Weights of a small encoder-decoder audio transcriber.
Model: 19.8M parameters, encoder width 320, decoder width 192, decoder layers 10, decoder norm layernorm.
Training: soap at rate 0.0016, batches of 128.
Data: trained on two synthetic voices taking turns or overlapping, over music, noise or silence, 26041 training examples, 50.6 epochs.
Rows from expert 0 of block 9 of the audio encoder, named by matrix and row number. Rows with one number belong to one neuron. Each number is 500 + 40 x the weight over its row's rms, rounded and kept within 0 to 999. All counts start at 0. Numbers have three digits each. After the name is the row's rms in percent of the matrix's.
# up: expert up (encoder.blocks.9.mlp.up, 8x160x320), inputs 214-319
# down: expert down (encoder.blocks.9.mlp.down, 8x320x160, transposed), outputs 214-319
up.74 088:447555463498547491466508460523484555534533438543453473552563492510508507481542485524475473470469483569445554494517494489522537533453509431495513494523564574513418497505441423515564468461540454549502447503512502508452500517567467542516445514508472507517456501410493530516496447552452452475478505537516556503515435507471
up.75 087:523449514466506615484416591481497476478526498493463513484598436422448394487551440518438448495423454494486504469498506447573508499490385476503541492530480479545474571562530470491551493548489532455563535512465514442489472564491539505477491549510510512433510476545459505539504497417449453513517496464476527522416583513542
up.76 096:521508489515519495506455492560467483571561461484467495487464504492450488445492475555396454476557480446535486434570487530521498520471532495456427513473491454485479533503556501457491440504529498498510403568470530510499463494595553488584470504582572506485534511487478482504434476398494466431515545492483479453521451486459
up.77 089:504464484492489481481580557550472442536442550511606550506497561549441538497432501479512448461464480519517560530547481486535409465535502459483560517489540433435491535452507490512577450486448514538423537537505450535457464555525535547467518496423519404547492549492483448495526470544528502467492509513482545474524488478496
up.78 098:420463410545550434486590474499458460465502464492465499574527528493543490601469425520520520600502496532438481498435528439491529443490550550543503519525459507480505474491479501497473472549475468489487499535561485490474442516557529473470555561534470598456468499526434519513503518536544506501520480558424407413481535442531
up.79 088:524483472483517511361496489543576535495503532512519553560523504532559486414472475483454527515469482446463488511449524461523544530484463559482513541519523456533473562475584517559489490503507479530478471541595457562492423484544400495571468454457485474475442538494446510499487489480532497463451512529438516544431467471584
up.80 088:525519488485445493558523449539471491536520508564534597465510500594508509477466445469504498498507541445485505547517455568529462524516543538448418483507535519462460501496536483522555505431485435552474487499462557484445492545473411490513470508542510436471495521542493488510504544488466472451528496509494468464506492538461
up.81 093:533545465527584500476514527510422600534480420566537527578565519532556517464450533461509502456501501453461491476578509474390469526499488510478520482493526487559498510497472471447479534506451455519447519457529476526436558510490525499488475420431531436520442496541470569497435421524550517482493459517500554516537441486530
up.82 097:512481505570461501467541497460471556506517549445523550475532533484391390523549418508521515493446470539484490529535493525538523483464518466447487474485567482479565539497543473496522447494467538529567461483520443543500469476516440525539405542487501533494418578496443497530503464456600497438501478513463571481588471480509
up.83 098:514501497507460440533542455568472522494497591538539406467473505450472544562490526423553520455520563576563456506466509499557561550489575461478484503520533459446468479534498445573482494495513423539469410453496487448436534461521515496448476496525438544504514521428585482576511481516454545535490529544410567511481471421391
up.84 096:463503556410556480469472540484508480461535530438486583481539478441472512455440550507534530478466544539506464517430598433518452534468517574475499488514490436525478486504466487469497521524526506528539511578509442526507480483489540457480493474472474457558514508558433519547469473521560495544546544497498556449494510463504
up.85 098:495426524522556521553478566476493465566507490435504546478471517575527530562507492410491522439479553499427501468580465538561475469481462457504470507562503564481562457461559489481504534523485533540489556526520521531492459445507427540511483458555482543520533452406503464614528530434594531531473506507545492493513490533550
up.86 108:482543447526557475583493470398476439483508522524518458527451422368471500487521548468486517463429526545504527510457510496482507560451471465517475608490488518502486445504425544559450540528470502522480489529519558530508472521459439487437500498396500446532524464451517507420488458486543504500544468503528530534455524484533
up.87 093:482503493430400528491499424514431462510488504432471502482496542477537472500421530504397527480458469449485476467458541485497530474418546495483501534513535468557459520537530515533534529483542536479539495494546494479546540545460516483461521524511545495512432572505488518425399509444454509474556471487368514521477596549620
up.88 088:440444484421548485454510528496443580516557458557516537510494489518526467544456511399479534531487448493486431528546510491516534491484506504475522523500552548481559499430392456561509572514510488480477458512516449497518469530447495486460519516481521461495530523389487479500452481478514484600522548516502455530449506461558
up.89 086:481504489409571527477498485542439463457525456484539534460596533480458518478515492477502481553474483470475487515537528497582476580538452451569468426498476438536443476548497475457468539472438493511490465495474543568535503470473525476422545511418521434456512470552491458557532547469488516536508583533468536576470472546471
up.90 092:590541519501506493478464455495455532556494503505481467510491512593446509557398478449427563524486472507508518499476496482515448476470571453564567535524482524521518491521504439461515516461497480420531492604490488494453493483529514496495571557598477483485520468515403522486476456489531512479530494475513471521479495517562
up.91 089:524477429439547517447534447607413396510510463571530495511480548527462476551503506392503573532456445490518465450495496553497498559477475499419483548531505494496538551558444518401476544504491501463486510510474495462515576545495481496590532528506526467515412466503526460500490508530451512486517514424452505439570503441489
up.92 092:513499444550522498529533483568501567557520482513411560480447501497534477554508503491515513559481505538536512510482501487464520497481560531490489562476490443571557511487393476530507533504536543524567587431549427552523491551466525497515453463425577528492542540478508426434512525519413488550557492545511461555381497464590
up.93 094:406485413524511535552508506468459541506579489516410498519570526550413528457475438480457475531500477521520529458440564536552471557460496489411481494465487523498525537486543478529480552507448535523469531514484552448498502492477497510468532497464462409525457533474450514500491482537514514562536579498504488517446490483502
up.94 092:480528541482504494532429490478518513529419510450478485525594474533521451427450479471538502533524481497487478541567464458480489515466517511569504508504526488521471481545483560505528533477505550421503524524519521543535455541472445526573504476448531504517491495560509509520544441557539463475570478577546608499565505518426
up.95 088:435528508558487480501534553482439466504521539497420532490574431505405502472469551557500540538496463440477535510462525433532499424453521531494541478504453465497523532530511472497406464490569496433454520451444493523447511480502514493545470536509544540501517461493456532450552566500488407491466487447516429473519513563509
up.96 104:434467516561522484558461479457536603493605413506454456528474571477523485513467528476508412511500512497523471541489510529517501538498505494455533487452501488521562521543484445510437417570535472612545476523526513495499416520477492505499503475462494504508477486509545516434463478506509487503482503506522462445508490484518
up.97 090:538586445481534568428504512569470486508587493524452508602508501437481503472504491540490525489500492510558563471500509451535487477457538555492467516500517507509552510465522480541482512486507516552469488449486532546446455488583539475491493549523518440512578436547505465423519500532481494456503521467499462504495456506559
up.98 087:450550481494551435491491467511474513587507558555536499507384583498468479484444496569534512490480409501473481446454459495576476464548595480462438462451409532415498546508486543472483526510525494541538569447496499535537502534513465481495473484476556522492523479513522442516480496496515479562490522533477502496573496453489
up.99 081:470531500496488518465492492442461540478598453498576535564521455508510506520540542505484514500487461546445501507516487484507520579494484594526525462515497541536508474497443458482431549478530498516507459538506553503481525497531464504504511530481447494545478456435507478539486483574584562485435474528489530436512488580446
up.100 089:493483548466506459520464461555467595588492523500488547438525468522467505449495439528570469533454484547513512525534482475585422513492554504497526532526475527517529509497466451515489474507521491453423556395535485434515502460496517511509478530488466506520467463538499496495518508442474504543477487496558551485518512547462
up.101 138:527551478454501518567518468511462602488494468552449525524415545413476447448459508480479517542452504476600504527451493454448476520479426478477500515510492497487469470422513475492473426589473515521496493454501506463534420467481530458448510440476439430580379522501439490444529474439533566562506508451500506529515498479517
up.102 086:515481513509505505525489519529428458400579515542582527453555581533489483427535441525467485466480458460590496553507429567461432428447458430458474413594517475465453465468530586452478473462480431498469489578496565481457521436545464468518516499520524479541523516468536493489471434473476484410514556562594450479539563486492
up.103 094:541467527498517481485546523468457529488517447400520553476489533500466493454510475517517468535524542519496518474428484454519521499492588436504487529443575459518548558475518487457447514495478512609457520447470499554485497427505456448582493525569479512509591544430498480512492528486443460502612603450552511502591516450539
up.104 092:507457546482543485556481479502473437540553513539514490460483451447545491482538488486414505566480512497452453497541491502533484527478402451512534488433522550491540500473431501480403527535558599565498456457535514524533475506476458479479545463488465476508545593503504504485499479517470542409457449532517523501598531442460
up.105 092:463503459537495502453496460502526515481511545492425451584493478433433458544549465500496516500498497530512490476589500540526522529481540517472451513498501458572427473520480540526539477482499496488495537541509501472501507471451525480495424463520495510466464486500442427548522468505447379418520496518546483434491575522485
up.106 095:492438473421519462575542484488503528463494493484540507545551527459402461505542591488509514481580476485517532506568502506526552525517598602428512510565429471449471491503526536486583464520461463492444495494499450479569509574467486559516495518527502535474454547469515543470544506557553496534475535475489498498468444520461
up.107 094:450523556449518582552519549546532530456465525497488451482438540532479456519526469528503486548464509541441516456447546499414508503417512535525562535519592566483589518474409513506591471396507485569506537490469597454518501482496526468580509501509523516519458478423497495429457501521510438467526465556535522545553481592531
up.108 092:464476556470520474399540457587422499461461499425462475504522466523507454502460505513493523513495481531502514496532650469505511558544482477534478471496559504581509507455484555498502452528503526479515489590514532440494495517495460487512529496510511497442516460454431460529573425546500525456517547480494507530499451489512
up.109 094:569482462463563546565510442505467521437474503484533540476512505540457440506437482552506523464557503498523509531537476474571549468525476494457537498594483551528436455515496452449473520430419508419487533489502508494517500549518471530436445559451444466526465495481548489478486475522452459495478498488535598458486506487557
up.110 097:450502608451516436409457572521517488530570600510457446444480534507526471517527475482522543444453523487431506586457490482531525477488501481511530495432502480578446524522506577485487512493527536460506554508555524454573504472506433496475524501532474475475564484535508478464500525430516483431535516578611547461468548533498
up.111 092:439426472473507451478480525492468566483440538505520526519530535483531458442525493483546508517460449551426484451492464550439522533510552450531474508510592526502476527496492483547559557492543507502489505440538498457416537511472496496521547503510488509477556552466493510549566504483481502485407535439437500448571435505513
up.112 097:522542435522494486572504457472573503546481480513533524521549462469418518509492437501427455463471459519587511491532581482467598529528423456519428456516455494517501541581447516470455542544484467572534540475481498459538485504457526481462586563448520452504527469476490488489534505479457521534492494466446521497495479601483
up.113 113:447543498522494451418451424558538508518481602484548440437481482494556492504504471533486482549522465495457473460499538471538517484519474480570518455503479478440477530546519503409542532531548555507539488514528494457466583534527435448508525522564544544471510534574512526514570540504440482475554529523510507503451448561493
up.114 092:497466463514414476511473487470511490502390575537512510482528502529477502493563529478421593459552514541509479439501568465541592490438532471511477529443536554545456493528572464524433483529425482542520570561414447541475536489539501445548469518462513527483466468491545441530497393561526565529490572512468517469493490530531
up.115 094:517461513483525522577522475521458540515581460545591527554488571437493484539531536432499485468440503585467540490484487504498524520509497496524507507491510481437491525547503490510469482469462435486490539506505514493446465541541472524478514503488488539456548475473519602489490457519510395511547467515474484458506472556420
up.116 096:476542546497483457519459508534493467494433479510483526516546476537526428544441549454496539537445514428528433546529557534507487448517530519524464461553535571533464507537484579551578527500566454487453474480543459523412527487466443522545424489424533445476465473441589519515587471453555539499505526456525495418522538450520
up.117 091:547553547488507530467531534463492463515517488518472501462495490517468496519497483461529545471497551518508513508525459489458481487543474479447489458476508489445521544516532433496554483474553523489477453471531494570489409529538491407529486444492520597464465525526523491540557488547514579593560432504471502572579569404495
up.118 091:530498444539462421508467434447517464461513533492471467442444486528469553514557533496434436538521483464450480489421546428510544513563533494468496500494462514495539533478535479524493499481466502540427481540509533492511536521496502507484498467540485534456520514523548498575451533446457488497541440485542555422550494590476
up.119 115:434470530482462517564496502533530502513521493505584492523445517466527505429509480551468545515493473549501510498468481602492508486516495504400486527487553461425519437552457497554486432458591451545513499462443413495559485475524529511565495476502527552572499442478518490483440531580476542490421442515482522513503534488488
up.120 086:490538505494523492518514558493484502456579485495477511480466526490451470554497479539533485424547472533473528463559475538527393507507505505463488510561512506570491441508566549486541494423522459551480539518534552473531498550483532502511586447500452489460454542503501544484514539469568497532527482480505478556552522457507
up.121 156:492524424537489478477563497487546424451523433509561411465564461575513525517505509504569540514556483500473494585521510469503561477493527529504464483564579452449512548514438548539532624503450532522551486533549546560494502487603473544544436533477577527471494487510499505521472498542540447592468489433506554486428532524477
up.122 096:513521473462504491512513477459554465563422508540549485503515569432508537492561591480443536529484534500537467483487503519496536533515577482514535520472531491494501578426455451491467462474482470512498517516523458478509486543528487467538482540563489532507537507493436496492500468494510485577525479485575485493460491475536
up.123 089:540538534539577481514515516535509511465491533580515529483465505523558588510524517466497479458441495509514465515466426515466581462537504480459454521426463444489427454502483453491520485514467483434498455462495556481519539498439484496540531389473498498548463490472457459507525477525508454480519431508469468491471564558458
up.124 091:473607496484536498505498557425512484445529552493462533493455497538499433460504567531522507537511431503502466477498521537498481576507400516497511446508454515544447479583470508528515459493508502501462461519509466443502474535481501499475536542494483465503522476467481515428476474496561531443488523434474468541468488489536
up.125 097:504517513485521491540416558489497549507512499565510487548508546504506429477408519492560432437494495469431447460549498496461518479598478430525543510472445538478464500443508443490488521379462430477528574566557486496488525496567470483471436528568539538524436569503481544469514486523436453510542553447430435493491539441593
up.126 161:523514572526463448443502414514560497492416571453503471395510455473495558507566474510565485528541432498469471460458525545472443490501501503479478448484609469473459573532481533435540543537480583459530477531515500538535607539437459530520511500510464591510518496542503535507446554469482531477552548548525564442434490485497
up.127 095:464462535539449552510529503519454476526543444514489453515512507501473482443588426506446449551499429522463520533429452443487489506502504499520533530510540480511552538495495521538514448463482418504518509493514462513429535549504523554478435470537558455561443562526497511580456540452522531483463567514533503479525508538448
up.128 091:534522501510520482484539453493501587524528511447525556531475436535541538461534462523474499533521536442532461478485431523470503355501503522443472476510502514544469488444502513500508540544426511559501490553537543487489540507464523527507472463401532549539477507539541493506591458536545561576474481528487412495484506514488
up.129 094:480510484540588515469519541532471470543438482490474467488549549478519369474465504500482429474492552472501520482590457559510539545497559446475521453452539512511498515536540480498515471407516517468507568435506532504463506554501549454459476514437517547459510474509477460508477506455532565498539441439471491527461533515532
up.130 093:494524495430515482492493543412494493478552500489444571464535484504481448531494486461567487485548461436501541548463516495502497444550475472532490371513520479496471549474553480454515477538471477483468526482606467439409525567462449473491528549470527526530445506473456525484496511482486500504459520377538489558530468541513
up.131 097:460497449536485522485520458470562513499493548490466454491442525521484460499444498453492465467449474530468550520449423485481474506486551447428515494467479460418470464460428479474512479481547501440528467452497538503503473575432517425442482493534605496494522543469522568513538462510534421445501489497507453513480499510488
up.132 097:484461545543483488453522489529483510548465545508483406436418516516535524467491545463468474479431540527509485494457541519526476459502518495489484479580485525549529500517497519525505515483557448452465455457453494532476496505518511472487515471528544531578550485493431504447521423562517570523497462517491458521476501484559
up.133 093:408421484490500532551515490481566543517539444426513532564445486440455495480493446531462474520489577521466522503513488528464533482445488457529472513457537521479494562546446488541513444544483463478493570491550520533556558568449491480454505496479457494475464565484528572520498563496537461448476582422444528557650512531456
up.134 095:488526458532475540395506591543529513520541492518539504503507526553464455532487552506454566421474517431556491493486469433431461526478509584481514516531488475464455502527422489551515540451555431480489512499500540513568494514476499491541479570530505497589564509438550484498544538491515529546480451468592514496496429422572
up.135 090:504484414553490532506441588481451566566439581502423438497536501493520492507461499479533488485485514492446598506505513474489529514481471485479427533458484446503539455560523460543466538541455567457457511532535551514482504528504511545481568477565533475457539455503425536457516524476503494465529497455534559454507504507514
down.74 095:516407506487472532548489505543436443514503535551490496502462460500487486510484516551553469517564494500542467496535474500503461497533531540489575462533508468498582484464533507478481544448482482503482538526488480490522464487510459468536426441509577569465470585548441495477506491467464508458445520463559464418471556484504
down.75 097:511501489532506540534428493568438516549476468484517445503508411531434518498449448555422471580532467514445489524468531446497475553438563398468422489512500523527473539488531490516479553540455500475497496511489456455530479460491454484473524517452454539512431470534464486549539414425513509495558542540502443471488481554450
down.76 098:500418513510550461530442463539486484514536491518529496481510544500432559424519488557487429511608513540494447472430546483534487508545546556490555459481479454416503456527466514494517607545518485477520523477462430484489481476544477520494461508545464584528461488509454528543514544542511521558541545516522526522466519491505
down.77 090:527490401436536478485552490498525463491427525506525447433530542526548513482494453588551463573475470530537510485516497528528566553512503421577493555483418546554497526436443488526476482443477497447537454465492455503578484539551487532492553520416588497384560472463495480447484536490531507481552523478490528487481492456561
down.78 094:442472447543576497478443469603503567544550479511499426512495488504470555552524525493532471461425476590523505475546535512523602517541463472549535502394560538471526546496455528459405539518481499449486509450459546566451501508525452449463548497510512471443499484571522558462542461522495559477487449466615569532466519574471
down.79 097:566470472509454411517519502600565470495480503520515546474539468560528451485535501453535494471491488452467511529494538497585505538463466524449547514519558476472448449515545482464440479507513512522502542477563537533540497514505546568521485460474508496534535523505477535497513484515459516480501526530467467479524438581516
down.80 096:528522514477550493446447510493500496493547538488465499496449510516522482469532517445523521561519521553525513471585469480512502502526489529503520545507464475440531493516459433434513539504570447510527466458453536451501418502466514543472464440550491467538490426523546482521512504523503504508489405475455552590595474515581
down.81 102:511514558540432516541482462497570478508505472473499529495502546437588464468473405544483533480507555574501468517549528468501512528456450498429502479546461471499493484514499558504562513523459508531474484506485492467505455507451509464505465538498452549537540573560536471480498502496537480597559530500492417528519482447401
down.82 099:507507488469561535413607489448457549512453497474509515517509481465441442498474499542437479539531578524497552472551522522533443486573420519518418468484460556552400483578533480524513510475480495507508531461576483506469498459466511509488483537519473449442480426466539485451517492512475557504482449473501471533493484520538
down.83 095:496554488492633520477461501555478486514528499483447577504462541492488504418506506497546436475480531441568564512530483516526476494430561509519520494499484504530443530543443396531513463413555431487530494506460478505536496545493506482466504489488463491509453483500445440491470483454412523470555520531423548461476454539548
down.84 099:504537508546487555518477487578466481434529521472527558523456401478506463509471513466567505459497570446517471470512488449518565503517475490461452526483466528505568478521432506561518486528429500543479559479506486487428507484458498540394525491510536502537582474507493486515496498539479455483444470432531593543523588511461
down.85 098:475409409551556531435506512573563492596524521496490489508532443475562552513530502481477523498524458494469560471481470485461496539453459528448548525500461537563513472399482567487578466497492508527556492521538548542431491423482510539493497509517460510562554482524462491464507470521473522481472465465441501542502515469475
down.86 110:417511543468468509521540509558553462507529523497527515562448486493503486463512515602501507430567537473517527493521507490530551579503485517564518523454494507541477545482455492496485499517542439545495488545470474493439432571517447452596493496502558539586490469569589501502414482500550536420484483540519530488577444536453
down.87 092:467490499536416515436454546512540494494479467564423488494537477557438454464496523554519412475449534486472536534421435506512408500537430526594505447469513515413471573498472476538535550502524480448514494501538532526500493460520532532473486476473471539514538500475514591536482487540527419456496533471476543502457447500499
down.88 105:475587479534539479526480440439502481437427537532552522502474495550537482557487503529473508422490513512501470551474525536586615488520475504387477446555548479515458526458518531445470484469440500553482508497446534507484579467457572474439413612536473545487478498550497467505471517560563538509538570499513493467504525490465
down.89 096:508469524528474418490484524539453484448608562488526523495515446519480527559546510412532525533477537478543424472464464559513517452508494539427499539532508562473417455506439495535460531476469444436440467469533500471546571558555448482540587481519609528554528559548549522496436502494556559487444523445542527479479484481438
down.90 097:542571490437479491462509506409508504511455492456496503503496579490471506373562430492493448549530485480515504505551505466451546495479440476480491485519528530426483500490498533499482491444501492470493496519543527519520507464407487528553534487583454468501413503526438478515449516537495522451510544504524436489455452499501
down.91 094:526562452472452478480491523471549421531587472476557438534418482511505511540389461438497516497478501471423485534515534460480505533510541530463546484502510490481551460536547517516527407541543517473563422524478491481489519520473536524524464447475504450525459476436450521517461590428513470544453486510440499499572549503530
down.92 092:471509459492533545454518472544453411485444516493469515505433508451583458474424579535520438500509480511556561446489403496466547456521507472468485390537455502433496543528471516507484512493508584563465531541510496536503516447564444552512495516551547558509503465525473511500538553526444448490497486512429567550506499499511
down.93 096:537479551488499424490521505580487449414444541518537476492532571465534534527502502473517440501498495445519471525533503454505543528458511499421524579482539413446465517533517446506510425480599515502411483460554503487536437462459534512503460492546518509544496471545459479458490462498465473511525469498525551451456472431488
down.94 095:541465511513485517593470406555416444447520475572481463513486496482510504570519494569508454583483572458472499504493592509453593500437410438490454485521478516499560558453470481530522489522458422482465498497444527530501530511443567517461573493493491510533564470539502606549511508575571439446473506490507508543517493508440
down.95 104:488448464430519470529512485487512465444594559448544464458486469500582429510492455574522521502518504445532472534449463609440420473514501516466502521470462536484504451515433422421506542484521469488468507477487507504508456447392482498547431543452505474489463479487473497370499520528471468606473486483557516558533504478400
down.96 109:527497516499507527539485525536536493541576505560528496549484511533478479470513562545522484492532469488488513458464499502533530499481484508508503485459530511521539478520522492511520583483473574518540467449546438485490492489502472527477529495423438516473510527543567466489447524543474487442499557545511463480510510542479
down.97 097:552486493515508507463484466495492464501433447410510524514492525494413505587560487470468434486499502585478547522476521495536466520501492459504565550485535507577550490542508516592435481467477470435471493500519436493512483499500525494514545489471539586496541498577507536518487519450445555465527531380531498514476541504576
down.98 093:549496510487491463472560513491485523470436541495504583503571541537523545526520465533492529534503491501516515470500432503527464532493509515493470475476537432398488477477466529493544484491504528419474422519458459441430499480475465492553420522442525452472527507512487502567468489505452453505472535451501529438434417523427
down.99 098:526554556508450548512543519488530452460475529571475452567491480454476467578527491470476460441530472589485515462517488588487448512511492590538511524489539495508496563535538477492548511451455483536452539482521473480568532463485515449522432459539580398498543519522519457479513470558548482486446405514520467572510533497531
down.100 102:423383465591506499520531538579538514524589527456542486465547565535560465487520545472508539507456525493540471450490488556505569471508441563498503505480471510492484517505539474483474496498515495495527543462465604500529478491454473471483474486457489483533550490510569521500445568474455548523467493504503580412574495508527
down.101 113:465513504532530484535493472552479476489542518464540537508473505539510576521530567476528514578508447521520520445499448561556396458479444423473497406451494386439533522516522518422515518486428507464533563499496524481559537552477581460529419461504472524442564442457510614458565491511507483488466508527487515537594552478498
down.102 092:421485424483499501466590522445512541482469495495430498543486509474493571498557437495476481429556470510516543548539494503468503431505502411479573553437476563563537539395458507511439486497507508494506499570585552494583439471515472454511502605501569600485484504488546491448440508580443502462512487542486510602505407526497
down.103 095:555538521496512504487528433509493505504478443490565479515488469507519503502507543503527465486516556404495485492512523488489458499574471522462455452436493515393513486458495512525494446504446484529566419523425507509554483487519477520544468513463473550587552569442468497522525518507531490560473491535434462528577525549481
down.104 093:418488518538470534508432544519471489555542551510452509482500481475518498481475465422528517580481488519475496428474514486496546551477521508512534544505557476536502530500544413529549509492482477455434535501517472503455529441478493443583500517486506542470515440513524504503479502449517435531495501542468508479466486473449
down.105 098:533531460505417490507563453456523503483510549513473472518529529468488560556435527512485498492496493462529508500444445513482479503471540505477460513466518465520503516584499497551447564497547454448464546444575458455562516464577465591500441464543517494534460582417478538516420419592458485540484499429484513487488468452491
down.106 098:545519469523494459504506503459492501474511482501537456490466550461513558400500525546467486491481453537476498555540489515421467502517527530493463438502463430507488542461497530523511508512453458514448524491502486435507446595481489498462517506508461453529537497474423481556443532505519499526586413472486503522478428467518
down.107 097:518464499487455436489461504540405403503476532481495505493504535449499465496579549527522549544515525468531513536491514524554523530523541531550533456493531478461484467577526491512487498527520503553526485501511511546484456580534493525522512587556470533515512488524434441487500490547446458439470437492539412469536538492447
down.108 096:491510522510524500526494571525515418559477507554515474454511570422504490492547518602407491607492461563502507460568534562470505484486518512457471570510473495459570582532522535466524466461462505496484480523466483490457478474504522476479496508525526559521481496506479477532467422500559530475586484562605498529522513451520
down.109 094:475516474504548503475497501455566516484508474587496481467552540477466531526510525502481512432500568443473427522494451492464531488503482490497502490491557536475516463510515503407469472539614487539491483462530486526545521459460474527501506500482538525465495439490489519526464522567475512464572519535489531462474503466554
down.110 096:517481540535492522508432491455504575529513550505542491484485415486487444537580557424448487505422466491492405431550407517478500353521461434531534528526415523455457486485568536476524532503499487510486454460506535402516512438510510440491492490473513547451471515483503525486551532497518456534495498499491518564497477469582
down.111 103:491497540519471494423479531471559553500557485545479475472462505501478418490454560515469427430436544488511414521483569539599527485483568438514517441467523495481421487540440498493446417551460532558499454521543446475474431399469471451546500572454518442478470470475555500421496452503488537509486516485471455520512441451440
down.112 094:472489424486510514535488520515464489454505580391457458545561526545440524452516535516518444471474565511516528488418609546519528512529471496479477424526407499540595519519498438505492499529576493497503500420440506500480466443469556445443468499538482476483587510514501582549459504529484488544511486486482439500523521460526
down.113 108:481464526508483525430480456481500516489482526443523456509510462514442544525485585498469484503438435457485515478531492420536481529508541582499492494547523495568474544473591435489475570519522586498455515564492530545414509518512555415510496548516414489413490530535480465484500498492588476511448521474468492508541539524526
down.114 094:561523538570475520440501517496522446508453583565501509537474532525436574568544538479580471452486589533483495554478457491499395515428492573598512504500497486538473480465529504470529495471547497459499492495483491531482499582508447514489478458492436431410501509423483488510514512518476492547500471502459489524454464492466
down.115 100:483467572518592552482502477457460493487486486562413536539458511465556509467513563457440537551441471531477490521508471540505459511509502504476533468501453526457570543527506465481505560504568466486503468554590523515549466537575495505515534469566503468534542490510510506455483542489521475445492473467477520493562532513555
down.116 110:492495483519443490403456574548531501442484517483448460469476488439461541478452463438462520472507510458504476463466501506535451521450437554473452498448512414439537457455517499554473502557489453487458478560525461507466410533504462494389511505470453482475500528522535480493479517446524492468508494532519562437502478536559
down.117 100:487469425561504520549538531509549523606484477592586546508451498546584495520511442464541480517467505627532506592508471522499492536511471534462516526497522571492517454478509500571438468454473432502501491522500521505450495592455479551472527516477567476594513501448503482508491477553544502492527576490508558477463518492449
down.118 106:506512541592576537517508539555437527516461507526458583512469453438467517512493471469417441529504445458510506492532470439450527503464539435522474523570468528491428531436538450467514467435484547496506461537512425490502522460543549503530546591465520542472499531484560476523501413451539499471484426504476482543550495497512
down.119 113:498483583514543539472437559512490576540531521477445436576483534521421549442472556454463483489437453481465483466504508514544500542571546495584520463512480491517492486517475499497470477483519511496468523543594486453481505513501443478469506569440552484492483490555509502493472584520459505422497542564456523368563494471446
down.120 097:482516516535510508553483520521455516574567558520533520497506484532514518569522416499509514552469477543458522459493448487535544520473532505465523460486554493491503533470530562515525513474504452540515557496574497497469526541515498403519453532471474575504515518599530468492488436522624439504518538472513494468502463479584
down.121 132:569492537540481563488512412494482500542497550545452456583534447553457522556409471549448428487498434502483537438499532498523513490485523524567450557517432525508493536484479453542462491545496491460469512484471502437518500460493539476531471463459537514466526470492501511455478413538546461519499490474460496552502469440509
down.122 093:514423482458553524507403524603490472524553480534524504516465444480519464575465501563522479459527473573484500538520482471517496421574515493548490472431455531513522570525493441570477422471516552479478537480516478465554528462540544523548530468485448500461453545489468465565546498537535548565499508458430503471592509478519
down.123 095:480448452472495522507505496442533550570473380521434549471514489485535441486518555515491492432507551514522528455506480515443475481467507507542471493490516545433521468484505483483503517439558483546480515547478548513446502489482534432474454527578520570506513574516446550536528502454491538450517493496417539523515522458503
down.124 087:488468550413508533462464473503444530412476449490435499505479529490509449563486501499498426501486479413427553510451519498473506458514426522474443439463514529506523553548447416572530466519466539524468532523520423529489489548553485545520567466473476552496529528494510465409541547489543493558518530467500491559504488509562
down.125 092:500518473528545473476508481564492505484437526477436528529488512581493410480512483543518485490478533408568526531529549513593512495490477507421518469512489483433563478511487491556505496553467420444487459567492499487456537458461537596580464497438470551415494488474478461461512508481554445473455469490499502460500585496486
down.126 120:470521456513442455435476467476465455454500482523581498476573521417454468488500472487531445557544511451549463487446476559458527566502439540559473475526471522481524510542476525492549487523517455494523456586458512507527483537426499501523489478450491448436544601503450626533486515478452468503475459481509521444453548444566
down.127 099:497504512516445515448467519494531480488526484420495457513460474579447441546525534539483451478418496482551436511534490480474587516522576546523509442473455523534601503488492510504489439476515542537449490544436500524504471543586561441555456489449516493503516512419456396557505487444536497553482492457546454479524434509432
down.128 095:542472539504502557465444500563447498539443483438496452482460490529530537542552459492504465525419518477462515558451523579473486471489520506545506483575562494409505493497474435550519493505491481511491415499511427481458524474549500494529485431515486547506547514433423478473463488541487443449469562488477559483516536526524
down.129 101:513544473482475532523494480498493540572451551470530499501542467549522528520520511442549454505506487401493541499481513499474438486424516505448497506455525578447508507456483503479538445513444443436433520557502489491543561518477525451537539515473517550547466449405481516494510496370478524537448452544538564537573410446475
down.130 095:467555466493494509465540519548501482527461437508526494556552539460540548501497510500490488477502512504475541475444598531521485514496442539502380526504553490489481499458556524474485486559498541570443555535434509458527440544390455544461493482564448456585471422449497454543432530437510475437478472541490481473510518488541
down.131 099:417493525462532470499514430570542466556516469562517485488513494514513538475474492495544519463447472528537532524554517499608545494492547522485514451450455441552405538496422536495558505564457520543501459430468550507515481504437528514479499493496535492516511543523516548505540525478512449544555470489458501527502508551439
down.132 096:540486522530527562466497556563501505481430468491491515555532527530508480406543510451451454441518483438491568513457417495440510578557456473485515512488425582534447555478457528455476545462495538465528501530467553534541492442478500428538430479490492483481400493441479520530508514433446481440497489555478513486544578447531
down.133 098:529500505447431574469459438449470461496495480464414492514519512475499486520449528537547475433449472457459489486517527529539478516468438533495504504471423535511518464552501619525569499530470598556475521497523505536572499546525531402489502533467431548495504412549471532475521546548492465485501573463519524507531502526506
down.134 099:506530585504596533498489491472449531469540518497483542501579481496416478482477442523454519468490495462543431499536525502530530433471539513525544542483451467520527459533378514511560449524452502477471511482505502486570504466504516509455539534558567519534493551514530524504583466467488509560528475540429520528446481561473
down.135 090:545472514489488481558536549541458469480454422575483409560458475470516465486491466454482463545554515455516494513581518476560523530475467468526477503500494573492480505520452532531454460523491497513527496458596480490510532444468529516562490522500500418558517443510539519496466492471491394398460488473472527461538486474527